Weights of a small waveform VQ-VAE.
Model: 3.15M parameters, waveform 16khz input, encoder arch tc_resnet, encoder activation gelu.
Data: trained on notes from a synthesiser with random patches, 78125 training examples, 11.0 epochs.
Rows from block 2 of the decoder, named by matrix and row number. Rows with one number belong to one channel. Each number is 128 + 24 x the weight over its row's rms, rounded and kept within 0 to 255. All counts start at 0. After the name is the row's rms in percent of the matrix's.
# convs0: first width-7 conv (decoder.decb.0.0.convs.0.weight, 128x128x7, standardized in use), inputs 0-21, a 7 kernel for each
# convs1: second width-7 conv (decoder.decb.0.0.convs.1.weight, 128x128x7, standardized in use, transposed), outputs 0-21, a 7 kernel for each
convs0.39 086 [ 89 109 133 106 124 134 150 157 168 172 143 103 106 137 117 110  90 134 131 112  91  99 131 134 129 137  98 108  63  68 108 100  61  36 101 106 122 137 141 159 178 166 114 121 142 133 100 108  98 134 158 121 174 113 130 102 123 112  87 140 145 119 113  92  76  99 131 105  86 134 189 112 161 184 126 100 209  53 115 120 115 125 114 123  41  87 105 167  71  99 110 144 129 126 147 123 140 139 245 113 146 137 131 135 165  93 128 143 118 172 129 131 103 134  93 127 150 155 144 120 114 147 115 150 145 115 109 134 134 151 150 140 127 137 170  91 112 187 157 120 129 121 142 127  99  98 126 118 161 183 161 142 119 107]
convs0.40 106 [143 197  59 162 159  72 130 116 163  89 115 138 131  85 167  87 146 107 110 163  95 112 109 123 148 121 114  95 124 128  92 125 130 134 131 119 124 126 141 144 112 102 141 122  86 141  76 136 135 120 117 143 103 127  87 128 139 131 157 129 162 166  92  99 150 125 137 134 109 110 141 142 120 163 123 110 123  96  94 173  91 140 155  91 136 114 109 146 142 129 104 139 135 145 128 161  94 160 110 154 117 142 137 125 127 112 138 117 128 113 123 145 138 134 135  84 146 109 116 111 133 144 121 119 108 143 120 116 128 124  88 114 108 124 157 110 140 106 148 159 119 112 118 115 126 129  79 147 129 121  98 142 105 117]
convs0.41 097 [125  78 128 129 131 132 133 137 127 130 123  96 145 124 133  97 130 138 143  98 100 162 132 114  93 143 162 149  97 104  95 131  69 207 135 139 158 145 107 130 146 141  84 126  87 132  81 158 118 224  80 156  96 176 133 137  86 125 143 104 150 132 129  98 135 137 138 143 130 105 133 140 111 100 128 168 123 147 102 123 123 134 114 151 132 108 148 101 105 144 109 110 175 100 112 117 146 130 137 124 187 117 106 109 105 124 137 107 130 113 131 150 144 124 119 117 107 138 128 149 127 144 129 160 106 126 142 150 154 101 135  84 135 134  99  88 145 108 119 105 111 121  89 119 123 112 114 153 142  98  89 169 119 156]
convs0.42 106 [ 80 103 131 138 113 163 110 126 112 120 144 133 167 137 151  81 154 101  88 121 152 130 106 170 113 146 118  91  98 112 127 119 151 114 159 132 109 150  93 132  76 106 110 109 131 139  98 177 107 106 122 157 142 180 113  72 116 121 168 143 136 128 167 162 135 130 105 163 119 104 143 151 145 108 110 143 127 111 156 107 126  89 118 127 165  91 133 114 179 111 107 145 113 166 168 123 118  97 123 164 178 100 154 115 110  90  95 119 166 124  83 151 142 108 109 119 140 177 106 177 158 109 149 110 175 129 160 134 101 130 145 130 130 127 124 101 126 100 113 115 115  99 105 129 138 150 127 105 164 155 119  29 116 168]
convs0.43 124 [106 113 144 120 136 137 117 141 157 127 148 125 132 126 107 173 109 141 102 154 111 127 138 164 122 107 145 119 110 141 142 138 129  95 152 154 133 138 123 127 149 113 127 135 108 184 145 132  94  86 146 157 130 153 186  72 104 112 137 128 156 133 133 169 106 158 133 133 130 113 116 116 151 149 132  95 108 118 126 127 122 122 151 103 218  60 187  59 160   0 209 135 122 131 131 116 115 108 117 113 114 100 155 108 140 114 124 115 139 135 151 110 104 158 127 138 123 185  93 124 127 157 107 116 126  96  94 115 115 148 117 131 140 112 140 108 105 120 108 155  89 148 145 148 129 114 122 119 161 109 145 122 141 125]
convs0.44 104 [128 123 217  95 131 106 127 180 115 138 119 167 182 138  99 169 141 122 115 206  99 119 131 142 113 117 120 133 128 133 106 148 123 131 143 100 138 146 133 167 132 133 119  79 130 124 124 112 122  99 168 128 158 131  87  78  91 134 124 160 148 128 111 102 124 147 117 127 134 111 136 104 113 147 154 113 130 132 142 125 120 101 137 148 132 176 112 129  91 183  92  95 132 105 153  59 109 117 118 165 121 150 129 145 101 158 160 122 104 135 109 168 122 114 147 124 148 128 150 134 119 154 117 131 115 167 116 149 140 136 142 112  94 143 123 114 125 120 116 121 140 104 126 123  77 144 148 165 133 131 187 163 104  99]
convs0.45 104 [ 96 123 147 109 128 156  97 158 132 109 143 151  86  83 115 125 108 112  98 115 132 128  92 183 129 148  98 138 162  91 180  79 140 135 137 101 148 111 102 141 155 119 157 106 105 113 151 127 156 111 118 112 115 116 154 121 126 109 109 125 164 136 135 139 137 149 118 135 126 138 175 120 118 105 146 130  98 128 160 130 119 100 129 117 122 121 143 109 143 116 112 125 107 137 131  88 119 168 155  84 142 108 141 110 172 157  90 103 131 119 134 155  89 162  99 177  96 145 141  88 129 136 127 111 135 138 121 117 127 129 123  71 147 187 113 112 115 160 144 147 128 109  77 110 138 109 137 119 164 116 162 132  73 163]
convs0.46 107 [143 152 153 109 183 168  73 119 137 112 119 139 162  92 131 113  99 105 110 156 166 141 141 133 145 142 129 199  81 140 146 134 150 136 111 146  87  86 132 141 124 166 157 110 119  92 117  95 114 129 115 143  88 120 142 151 145 122 111 107  96 144 143 129 127 185  99 138 105 136 105  97 126 103  99 121 142  88  86 100 142 129 119 162 117 118 126 120 102 145 118 112 161 134  88 172 164 114  94 136 132 145 105 177 109 152  95 159 112 143 130 120 116 166 133 157 153  94 122 144 117 138 148 100 117 120 108 161 142 102 119 120 120 145  72 147 142  98 139 148 130 120  82 102  89 107 154 161 137 149 146 149 165 146]
convs0.47 106 [ 87 184  90 195 123 114 108  99 160 142 130 130 122 129 149 139 115 112 141 123 152 175  86 137 116 134 147 111 143  67 190  93 191  72 171 124 121 115 122 115 116 153 133  67 141  81 126 126  98  90 102 118 150 140 113 144 173  98 144  85 115 129 120 121 118 140 148 113 130  90 108  94 135 110 157  85 118 155 182 129  93 145 123 106  90 170 129 138 119 136 128 149 167 136 134 150 120 135 190  79 155  61 182  84 165 126  91 140 134 109 128 137  77 174 153 158 134 134 123  91 129 105 145 146 131 126 127 100 133 131 124 132 118 111 116 104 118 149 101 109 138 154 119 115 146 114 176  79 149  94 124 126 117 137]
convs0.48 089 [138 134 108 141 120 119 125  95 119 147 132 190 113 108 126 133 147 148 128 149 116 114 106 131 111 135 142 122 101 159 186 138  80  66 100 122 102  98  70 246 226 113 118 142 108 194 140 110  73 158 141 107 122 131 124 113 133 136 122 129 111 112 117 156 151 139 107 136 108 146 113 109 128 136 150 120  97  51 116  74 144 133 113 170  86 109 149 111 126 153 143  93 125 136  98 114 122 119 200 113 151 121 127 120 159 128 139 140 129 133 128 149  76 133 144 168 123 132 135 111 120  97 164 144 132 103 137 141 154 164 156 112 102 137 102  85 146 104 147 143 124 107 129 138  84 123 114 100 110 144 130 134 117 119]
convs0.49 094 [135 119 124 122 143 137 107  97 127 142 167 162 142 165 172 135 147  92 132 120 133 163  92 147 130 114 113 110  67 112 137  62 142 147 114 146 145 128 139 139 129  94 184 118  91 122 105  78 158 125 162 132 124 153 137 173 132 132 126 131 124 117 116 129 142 141 153 107 128 134 190 120 123 133  94 127 145  97 144  98  87 101 126 124 143 150  99 111 116  91 110 132 106 128 168 145 150 100 143 120  96 146 144 135 108 170 101 127 132 138 105 108 168 125 121 119 134 115 100 162 143 162 104  96 124 164 172 139 118 116  87 118  85 124  96 120 119 157 147 146 138 132 133 112 120 134 121 108 172 172 129 102 117 155]
convs0.50 111 [146 119 122 141 119 159  96 147 131 138 142 113 123 130 115 117 134 152 119  95  91 111 121 137 155 133 161  97 111 119 108 159 112 136 149  87 161 140 161 103 142 134 142 128 161  81 135 106 111 111 132 126 119 141 106 147 133 116 131 136 131 164 102 131 168 127 110 166 117 149 119 117 153 106 109 122 120 132 130 125 129 115 134 124 140 113 128 133 126 124 119 105 164  87 151 111 115 116 161  96 112  96 145 108 141  93 121 112 136 147 153 112 103 164 110 138 116 120 180 113 107 152 157 142 133 116 155 122 136 121 163 134 123  88 163 103 163  86 177 104 104 117 166  93 158 108 217 126 114 135 177 153 103 127]
convs0.51 112 [ 94  98 135 149 101 147 155 165 127 129 128  96 142 137 135 141 119 114 109 125 165 105 135 108 149 156 122 109 127 102 130 146 132 157 110 151 158 148 131  95 107 126 127 137 141 130 141 103 131 139 110 138 123 134 125 120 109 142 104 150 134 108 145 115 160  97 126 153 139  99 107 112 114 182 115 150  74 139 118  65 125 139 165 139  71 255  92 164  39 177  43 147 137 133 144 138 123 159 109 158 135 130 143 121 136 157 103 120  90 154 124 106 130 120 150 125 129 132 159  98 131 131 125 116 106 112 128 137 150 126 149  79 166 177 113 116  80 150 153  80  94 142 133 191 114 133 102 150 116 138 151 110 105 146]
convs0.52 093 [135 105 126 153  93 135 138  90 154 123 128 100  88 112 150 124 147 133 121 131  82 138 109 129 143  89 165 149 101  61 116 115 153 130 129 157 131 178 115   9  51 129 156 146 122 137 115 110 114  99 145 121 149 170  92 162 128 122 126 136 145 152  96 121 154  88 173 117 141 131 152 126 107 110 120 125 104 100 142 103 161 147 169 123 118 124 102 130 135 131 121 187  95 139 131 132 108  70  93 143 126 156 113 139 141 155 103 129 138 104 140 113 104  92 118 108 117 124 153 124 133 134 107 132 153  84 160 116 146 124 124 150  99 150 112 169  95 155 121 110 124 148 135  89 131 118 143 114 153 136 137 123 136 102]
convs0.53 112 [158 174 103 129 163  99 162 140 190 147 131 131 160 125  98 128 141 112 128 160 119 122  99 124 145 116 137 121 109 126 129 153 125 116 141 136 124 149 147 157 171 165 169 122 103 208  95 121 143 155 188 120 117 135 170 145 104 129 170 134 100 141  92 111 152 136 122 118 175 102 139 151 119 125 156 168 146 122 142 131 137 119 148 112 103 167  90 116 169 109 117 153 133 129  96 152 111 145 148 145 109  98 130 127  98 127 115 161 103 137 153 102 135 113 160 164  89 173 145 124 128 104 159  99 111 159 110 190 122  92 183  98 147 127 110 133 130 108 136 115 118 170 142 147 147 107 195  94 140  81 118 128 104 127]
convs0.54 101 [142 106 113 138  98 137 129 111  95 103 111  82 111 133 125 130 117 164 133 130 110 160 131 140 132 153 145 162 138 139 147 109 119 127 118 146 123 104 147 130 126 156 129 124 140 118 146 148 118 117 122 154 116 105 109 129 130 129 123 142  92 114 150 189 129 106  85 183 151 146 158 128 101 115 101 120 182 102  75 104 137 108  92 122 129  95 179  92 120 103 145 112 102 128 134  88 144 127 100  72 175 166 151 113 119 108 124 101 118 113 143 136 118 131 152 168 137 139  83  89 125 138 140  91 104 104 122 144 150 140 142 122 154  96 113 114 141 148 102  94 126 118 138 135 125 136  99 150 136 133 172 117 155 136]
convs0.55 109 [129 165  53 164 103 151 147 107 147 120 115 135 132  95 123 100 220  82 131 161 127  85 137 104  96 127 109 116 142 142 146 152 123 112 128 111 133 144 160 115 158 141  58 151 126 158 117 101 113 137 116  80 127 120 127 167 135  95 138 145 117 105 125 119 109 120 152 110 144 137 132 119 102 134 160 121 138 110 161 102 116 130 116 119 121  83 192 142 117 108 141 102 132 157  96 120 119 121 142  74 141  73 106  97 167 106 121 124 104 128 138 125 126 154  95 161 137 121 103 129 147 119 123 145 147 130 145 106 181 120 137 146 122 122 138  99 149  80 120  97 148 121  62 174 144 108 123 134 126 107 135 116 157 138]
convs0.56 093 [101 155 151 169 113 158  98 135 138 104 145 118 142 126 156 117 128  92 119  89  96 113 117 185 117 148  92  95  98  93 162 128 142  97 132 141 138 129  38  51 127 167 176  97 121  80 134 106  69 134 111 177 115 140 132 110 154 130 132 132 134 128 148  92  82 142 113 136 113 122 162 110 114 112 109 122  96  90 161 135 119 147 113 139 134 113 139 119 109 120 145 129 103 113  85 123  85 159 114 138  84 114 109 115 178 139  96 147 101 147 128 124 119 136  73 123 158 125 122 152 151 131 124 154 148 126 138 149 124 127 126  92  63 134 135 134 130 135 135 139 125 127 110 157 139 108 121 124 120 128 162 117 126 103]
convs0.57 101 [135 114 113 120 122  94 134 128 118 125 133 141 130 138 158 137 142 119 129 166 115  87 138 162 111 123 131 127 101 174 121 161 124 128 134 113 115 162 118 131 162 144 125 115 134 138 151 130 128  84 143 113 127  78 131 119 113 140 111 179 130 133 108  98 121 114 119 140  91 111 133 130 114 130 117 115 159  91  87 181 140 127 144 146 174  75 167 105 214  81 151 114 115 150 119 132 138 119  52 168  89 141  78 197 119 142 145 128 103 105 117  96 185 122 131  85 123 112 126 147 131 101  90 151 142 150 149 116 132 132 138 139 101 125 122 118 127 123 111 106 185  98 116  93 172  73 121 138 147 133 122 101 129 181]
convs0.58 102 [129  74 129 156  96 127 133 128 155 132 113 133 137  86 117 152 112 135 118 109 124  95 118 111 135 147 139 125 107 137 107 162 121 171  95 148 144 135 114 126 128 131  94  60 110 105 127 142 175 153 117 146 111 123 120 124 128 110  98 159  89 150  91 114  98 118 129 164 167 147  93 140 126 150  98 103 146 111 109  98 122 116 169 139 151 122 144 109 146 112 138 165 100 158 107 170 105 164 112 152  95 161  96 131  91 160 119 108 109 147 161  78 158 108 121 109 121 128 127 113  73 136 113 138  91 122 117 122 102 139 124 124 147 139 151 113 117 109 123  98 100 104 117 130 149 114 122 154 101 170 106 132 144 132]
convs0.59 096 [ 94 118  92 164 122 129 100  95 134 119  77 116 128 119 123 131 112 111 157 125 140  99 121 177 116 143 112 117  97 151 159 148 124  91 106 131  88  72  51 224 148 112 127 102 107 177 123 101 175 134  98 119 147 132 158 134 134  99 136 106 140 134 106 126 100 134 154 123 144 103 119 105  95 127 146 122 197 146 145 131 173 139 152 155 124 116 120 154  81 141 120  98 114 124 145 152 125 179 140 120 108 124 144 123  96 110 107 117 159 147  93 122 170 161 172 152 132 127 170 119 113 104 135 121  88 154  91 127 128 155 173 158 118 102 113  73 138 105 127 175  96 150 149 131 126 110 134 120  96 120 116 139 146 136]
convs0.60 099 [103 150 148 146 119 140 112 134 106 128 121 116 137 122  84 117 129 142  90  94 143 108  94  99 125 122 132 123 151 114 149 110 153  98 123 150 110 132 125 129  96 158 149 132 144  85 130 100 212  80 173  75 192  58 152  95 173 118 130 118 147 141 135 166 120 108 141 125 135 116 163 114 187 126 162 113 135 166 137 122 155 134 143 134 141 153 108 154 137 128 122 120 145 109 147 133 118 137 126 105 128 124 160 119 157 152 116 118 157 123 114 130 107 142 103 128 109  91  90 111 139 115 147 130 135  92 131 142 125 125 119 163 102 154 119 134 106 133 150 137 122 117 114 106  90 162 127 111 134 105 182 105 188  90]
convs1.39 092 [ 88  89 153 149  93 121 104 174 141 124 148 142 145 136 104 130 146  98 157 132 124 126 119 203 140 151 151 133 154 152 118 115 168 158 169 128 117 125 154 126 132 113 105 163 138 161 147 167 138 153 160 130 132 151 121 121 163 158 162 172 169 165 166 123 136 143 148 127 166 128 143 144 149 133 120 116 114 130 128 117 104 125 155 133 111 138 163 137 122 164 135 146 142 140 113 145 145 124  89  68  87  88  84 104 110 110 108 161 140  98 125 130 100 105 130 113 113 100  92 170 164 166 152 108 145 144 113 124  94 139 148 135  79 108 121 132 140 105 127 121 140 163 151 161 148 136 100 130 129 102 106 141 127 117]
convs1.40 115 [153 155  92 120 137  93 102 139 141 113 161 135 113 131 115 121 156 130 130 129 149 124 126 161 134 122 189 117 146  80 102 102 156 133 108 134 174 115 130 161 139 157 100 141 142 111 157 132  87 128 169 155 119 134 131  97 166 123 112 141 132 113 152 126 140 103 133 147  89 144 114 174 106 106 133 160 111 157 128 117 164 153 109 136 115 144 149  89 150 105 153 114 129 129 127 128 128 129 142 120 137 119 173 121 151 116 153 175 124 152 111 161 133 126 136 128 106 160 158 125  84 153 124  64 160 134 163 117 149 104 125  98 107 119 117 145 134 159 117 133 175  96  78 122  99 104 168 125 104 109 239  92 122 116]
convs1.41 099 [160 114 135 132  87 129 148 130 135 161 147 103 156 111 150 177 132 154 139 118 129 122 103  96 138 127 116 120 166 136 135 143  82 126 103 162 196 139 176 129 123 105 158 131 150 111 104 110 134 132 120 112 127  98 126  87 107 132 129 118 144 145 166 149 143 135 137 129 110 145 141 142 161 127 174 105 204 130 149 117 126 113 154 121 148 159 122 145 135 119 136 120 114 146 137 130 143 142 149 115 148 110 181 121 169 137 110 121 117 119 113 111 116 151 159 161 170 112 149 181 154 154 133 164 125 145 130 146 132 128 132 149 117 189 142 167 116 147 153 154 148 116 133 151 156 152 137 103 146 132 129 119 104 103]
convs1.42 105 [123  98  67 108  94 146 113 127 123 122 133 102 108 112 139 133 127 163 121 134 159 126 103 127  90 138 141 137 181 163 132 120 152  98 128 165 160 152 155 134 150  94  80 102 111 103 155 124 158  82 105  27 111 103 166 118 124 124 132 114 115 132 112 129 139 122 148 121 103 109 141 128 120 124 123 103 110 156 145 131  84 133  66 154  87 155 131 129 150 151 106 178 156 165 108 128 153 151 106 151 137 128 110 143 107 126 135 137 125 137 162 157 101 139 117 111  88 164 149 114  75 111 103 154  96 122 150 118 115 113 175 112 106 128 119 122 128 129 108 115 152 108 111 118 153 139 103 100 107 123 125 136  95 108]
convs1.43 109 [131 149 123 148 111 140 127 154 151 149 125 151 111 132 152 144 137 131 136 144 137 139  92 127 105  92 140 114 110  94 125 123 115 117 139 141 149 151 148 112 130 138 169 153  89 145  95  99 154 116 127 150 142  99 125 149 130 125 118 124  96 131 173 151 113 150 111  91 135  83 128 141 114 169 113 116 162 149 123 181 109 151 157 126 138 182 140  99  84  70  62 127 134 140 130 122 123 119  85 153 118 143 119 144 138 156 128 118 138 160 160 154 127 111 163 121 132  96 137 105  96 167 106 102 120  62 142  96 120 153 119 140  92 145 146 122 156 123 143 138 146  98 150  95 120 107 104 119 144 109 119  44 105 107]
convs1.44 102 [149 153 118 149 133  80 144 111 111 120  84  90 141  98 106 116 156 164  83 121 137 137 126 147  71  78 126 174  85 166 122 121 127 136 103 161 148 145 165 143 157  90 121 147  90 147 132 133  79 109 169 135 112 155 132 131 138 162 121  94 136 122 115 153 111 162 143 115 126 125  83 159 156 124 129 135 130 129 110 144 147  99 131  87 129 127 133 141 153 142 149 156 162 162 101 124 130  98 150 154 127  92 109 120 111  93 133 104 104 123 114 112 142 136 167 154 139 168 168 140  80 149  99 120  87 171 142  81 114 135 169  88 113 133 130 135 125 132 130 121  94 136 167 154 128 159 145 108 113 120 105 127 184 115]
convs1.45 108 [124 120  88 185  50 136 121 129 153 119  73 126 127  91 142 105 146 180 146 122 163 132 101 123 111 127 153 128 134 123 129 170  85 164 142 125 103 134 163 141  84 103 116 139  85 158  92 165 114 129 126 149 142 150 114 109 150 122 102 158 118 144 118 132 132 131 133 118 105 124 121 129  91 149 105 172  59 144 101 129 108 152 128 151 122 127 131  91 160 150 135 120 134 165 118 117 124 134 121 134 146 151 111 176 131 115 134 142 134 149 140 107 114 162 118 147  98 149 116 133 141 156 155 113 132 136 117 145 151 138 176 146 169 118 129 113 174 159 144 116 122 105 101 145 155 131 127 122 147  70 150 156  94 118]
convs1.46 110 [162 139  66 152 117 131 115 161  84 130 114 158 125 125 143 131 108 167 116 130 142  92 151 144 169 153 122 118 131 145 131  95 138 156 122 115  81 109  89 123 119 144 138 157 148 172 163 130 146  87 100 168 147  82 119 111 126 140 117 145 156 141 106  90 143 152 124  86 126 149 124 145 179 111 118 106 166 164 154 154  99 186 168 170 139 144 133 172  99 106 152 104 111  74 121 138 106 122 130 134 139 176 157 138 157 132 140 137 147 135 103  97 112 130 109  99 127  65  93 169 162 104 109 155 171 168 176 120 135 124 153 136 190 101 129 172 112 123 158 112 135 123 152 143 143 151 188  87 106 120  97 146 113 132]
convs1.47 107 [114 138  80  97 111 104 113 117 151 115 124 120  69 132 136 108 115 146 140 120 153 131 110 106 128 132 109 120 108 109 123  84 175  93 121 138 137 157 125 166 150 150  87  95 154 110  98 175 116 108 147 174 119 132 167 121 172 128 151 121 135 165 125 110 151 108  97 126 131 117 118 158  88 128 138 178 131 175  99 142 175 132 120 127 136 105 138 115 107 149 144 129 111 159 113 149 125 113 122 156 127 135 140 133  93  99 156 115 140  94 141 120 123 140 106 144  76 139 132  71 141 112 107 115 108 157  98 104 117 116  91 111 144 123 147 106 115 126 182 159 111 125  54 145 138 119  83 115 134 118 110 132  80 108]
convs1.48 088 [128  73 119 130 139 125 139 122 142 106 139 131 127 125 142 124 113 124 111 138 113 117  81  71 114 134 126 144  96 100 160  87  68  93 106 130 121 165 157 163 153 181 175 155 126 153 128 142 151 137 142 129 111 106 126 121 126 132  82 142 122 106 115 127 133 109 149 117 115 133 146 127 112 126 104 126  91  97 135 162 111 121 137 170 138  95 112  98  89  93 127 180 124 150 182 127  85  92  91  99 124 125  92 103 113 136 135 128 172 153 153 144 145 128 119 130 168 162 171 106 146 113  96  92  97 137 133 129  68 124 100 128 100 168 152 135 154 154 139 138 135 120 117 104 102 108 101 144 135 135 136 125 155 184]
convs1.49 085 [141 106 107 127 113 117  98  61 115  88  97 118 126 142 121  76 148 135 114 127 119 161 123 143 101  99  74 118 154  82 101 127  88 102 100 169 120  87  97 117  93 154  98 127 115 114 130 113  71  89 118  87 119 115 113  90 109 140 106 119 141 134 139 110 115 125  96 113 115  95 134 154 165 115 106  96 108 142 126 154 144 150 150 152 140 151 134 172 140 122 131 119 111  78  95 118 125 105 125 142 137 122 142 140 135 121 135 123 144 117 124 111 166 134 137 126 119 124 114 114  91 146 145 113 108 105 168 146 180 145 140  99 104 139 138 117 118 117 119 141 134 120 119 137 112  89 140 123 120 156 141  95  86  96]
convs1.50 106 [119 129 135 125 109 103  78  93 135 117 125 106 101 116 182 137 154 125 138 122 109  76 121  87 164 100 156 153 123 112 112 140 131 123 147 100 140 148 148 120 144  88 127 148 139 152 134  93 143 105 129 123 133 143  98 157 142 129 162  95 133 154 108 106 129 136 191 150 135 132 121 155 110 200 135 141 119  72 170 111 124 114 157 123 102  91 146 119 145 143 141 127 154 153 143 142 102 133 152 131 179 143 168 131 186 125 149 125 150 130 160 154 130 171 126 159 148 129 140  84 133 110 174 130 182  86 130  79  92 111 153 115 114 142 128 112 174 139 153 141 129 130 142 146 122 143 139  77 120  88  90 108 129 110]
convs1.51 107 [114 114 142 108 125 152 142 116 110 118 124 118  97 107 115 176 119 174 132 136 147 107 120 172 143 100 130 158 147 139 143 142 156 161 118 161 147 148 152 158 151 149 140 104 143  85  65 176 134 152 132 129 123 145 135 124 112 136 106 118 100 133 108 133  87 108 125 158 131 152 171 132 123  97  97 152 173 145 108 137 144 140 142 126 160 164 151 149  80  75  94 110 105 115  99 116 111 105 122 139 139 137 145 137 126 138 108 129 153 130 146 138 102 121 116 124  98 113 124 116 161 130 156 116 104 130 102 123 122  96 150  67 116 133 116 142 143  98  79 129 164 154 148  92 110 108 133  86 145 146 137 136 101  92]
convs1.52 092 [163 116 166 132 165 149 165 144 129 120 128 121 145 147 146 108 138 101 123 117  97 112 103 159  97 143 107 106 133 126 100 137 133 161 146 163 142 171 159 112 117 120 149 137 166 150 125  82 117 111  96  97 128 131 124 149 144 114  84 125 113 122 136  90 129 100  99 141 134 138 127 116 158 142 158  96 147 101 105 125 101 140 165 169 169 118 106 103 100 117 181 124 130 118 122 109  95  93 113 128 156 151 124 173 192 125 148 140 125 134 144 146 124 135 124 110 135 104 121 112 127 125 108 157 112 146 129  71 128 127 134 158 125 170 163 159 161 176 109 154  84  86  90 162 171 123 122 165 114 156 120 126  91 139]
convs1.53 117 [117 159  69  97 160 106 119 154 127 129 159 130 132 158  97 145 118 111 121  93 148 115 188 128  91 162 135 132 104 117 122 169 125 100 146 124 108 131 115 109 136 101 131 148 134 115 133 172  96 124  93 109 118 101  65 109 181 158 135 154 162 122 158 103 131 146  93 174 126 104 128  68 140 149 108 153 162 107 158 166 161 114 132 155 167 136  91 126 149 101 150 122 126 137 127 149 131 141 127 119 166 115 158 141  99 149 118 114 106 123  78  90 119 142 103 110 126  84 119 127 154 138 129 129 151 166  98 107 115 123 125 115 104 139 140  94 125 147  79 129 128 125 126 127 123 145  86 126 104 125 134 117 105 117]
convs1.54 102 [102 125 133 155 134  97 132 152 144 140 134 136 137 122 134 120 103 126 108 113 121 131 123 114  64 113 118 187 129 127  92 148 136  88  84 134 112 141 108 118 139 137 154 135 158 109  90 110 141 128 149 173 122  80 146 179 117 135 107  90 129 116 107 117 125 111 102 130 125 121 106 105 154 133 104 124 121 178 174 169 129 114 140 141 145 125 119 138  97 154 124 102 100 150 111 164 107 140 127 117 134 107 105 139 134 165 127 122 145 124 161 187 133 147 140  94 115 163 151 143 133  92 155 107 135 177 115 151 139 127 134 108 109 171 150 114 139 151 137 148 151 124 162 156 122 129 121 120 139 155  99 115 134 110]
convs1.55 111 [120 112 139 148 118 123 123  92 121 117 125 175 150 117 123  93 145 105 102 156 124 160 140 130 103 125 129 109 149 126 129 122 137 117 119 170 130 111 183  94 156 140 122 107 107 125 129 101 124  79  62 126 106  93  97 145 115 146 128 142 103 167 106 146 111 145 143 149 138 167 167 135 166 112 136 151  99  87 156  97 117 149 152  83 141 142 173 133 113 128 144 129 164 141 113 128 108 111 115 145 143 145 141 154 157 156 122 142 141 165 137 158 140 143 117 138 122 165 146 104 100 122 129 109 167 146 135 115 126 161  76 154  74 151 141 107  93 150 117  92 126 136 106  77 185 114 118  90  96  86 126  72 136 112]
convs1.56 097 [161 133 128 107 120 127 123 116 136 117  91 122 169 152 157 143 141 123 148 144 118 124 117 129 150 122 130 153 158 156 136 146 135 160 154 122 110 165 171 106 110 155 153 105 184 176 139 125  87 136 120 127 143 100 164 141 126 121 130 140 143 181 121 121 138 156 125 112 143 161 133 104  89 133 150 139 106 112 117  96 130 116 124 164 130 138 130  77  84 124 134 102 117 134 165 157 134 148 132 123 137 119 166 147 168 114 152 120 149 145 159 129 162 168 119 144 163 126 130 118 125 132 162 142 126  79 185 180 160 105 155 129 127 136 132 134 117 134 137 135 140 142 135 105 124 125 149 142 110  99  77 128 140  77]
convs1.57 105 [130 121 127 121 118 136 130 142 134 117 131 138 186 121 133 104 127 151 120 127 164  95  82 100  99 143 152 169 121 139  99 111 149 124 121 147 137 179 146 145 112 145 149 123 116 134 140  68 120 124 120 123 144 120 152 103 165 104 144 129 139  88 142 113 125 145 158 108 151 133  84 150 109 150 130 111 115 127 152 165 125  85 167 142 116 102 117  85 127 156 124  95 130 121 113 122 104 105 162 122 172 172 129 115 162 138 143 141 126 113 125 106 133 133 177 133 146 147 143 115 111  84 161 156 151 115 171  79 122 100 106  89 146 128 164 134 142 125 140 129 123 158 133 147 133 143 110 102  73 156  84 143 132 119]
convs1.58 103 [ 91 137 133 117 132 114 117 150 147 154 103  94 106  99 119 144 149 152 140 131 137 105 136 106  82 127 115 127 149 149 114 136 144 126 113 131 136 134 148 137 135 145 140 128 110 115 132 149 154 148 118 107 136 118 113 131 131 121 126 114 115 159 164 157  89  93 123 140 129 127 131 151 177 116 137 148 145 161 146 143 150 114 107 142 139 145 122 118 106 176 146  83  93 106 126 117 136 124 150 158 119 148 155 152 127 157 111 118 133  93 146 130 132  87 120  96 137 144 139 172 142 166 172 150 135 106 146 134 160 137 155 102 173 113 128 109 127 146 149 129 123 105 117 128 147 132 144 144 111 187 132 164 147 135]
convs1.59 090 [163 150 130 136 180 183 160  89 118 104 182 159 129 139 115 154 115 120 131  98 111  90 126 154  96 103  68 102 124 139 161 138  92  87 122 142 103 134 105 140 112 125 112 134 132 137 133 127 104 165 167 106 151 141 146  75 127 110  82  90 110 141 121 112 125 121 135 150 124 106  95  98 147 108 123 145 114  73  95 130 123  94 110 110  96 111 117 106 137 127 167 115 141 109 148 118 138 154 135 151 113 138 146 147 146 151 124 107 121 114 114  76 135 107 136 116 129  86  57 145 160 165 110 193 136 123 133  90  84 147 140 122 155 125 129 130 172 147 112 150 136 166 166 181 107  96  89 158 144  92 153 132  94 114]
convs1.60 100 [133 143 134 116 126 126 159 119 119 152 144 153 148 153 123 127 165 121 103 100 158 136 107 142 135 131 130 167 167 123 148 165 154 130 137 147 129 139 108 146 145 136  80 118 122 158 162 162 122 102 152 119 136 140 146 130 136 108 124 129 136 140 139 126 128 131 125 115 156 126 104 109 120 149 153 163  90 123  81 141  92 145  99  82 122 122 133 119 168 160 158  98 123 118  99 133 122  89 125 145 127 142 140 128 130 100 128 120 127 128 146 122  98 158 136 158 149 145 137 122 158 153 159 102 145 106 143 115 148 131 116  95 100  95  91 119 132 106 150 131  49  96 147 178 153 145  98 141 103 170 121 124 169 146]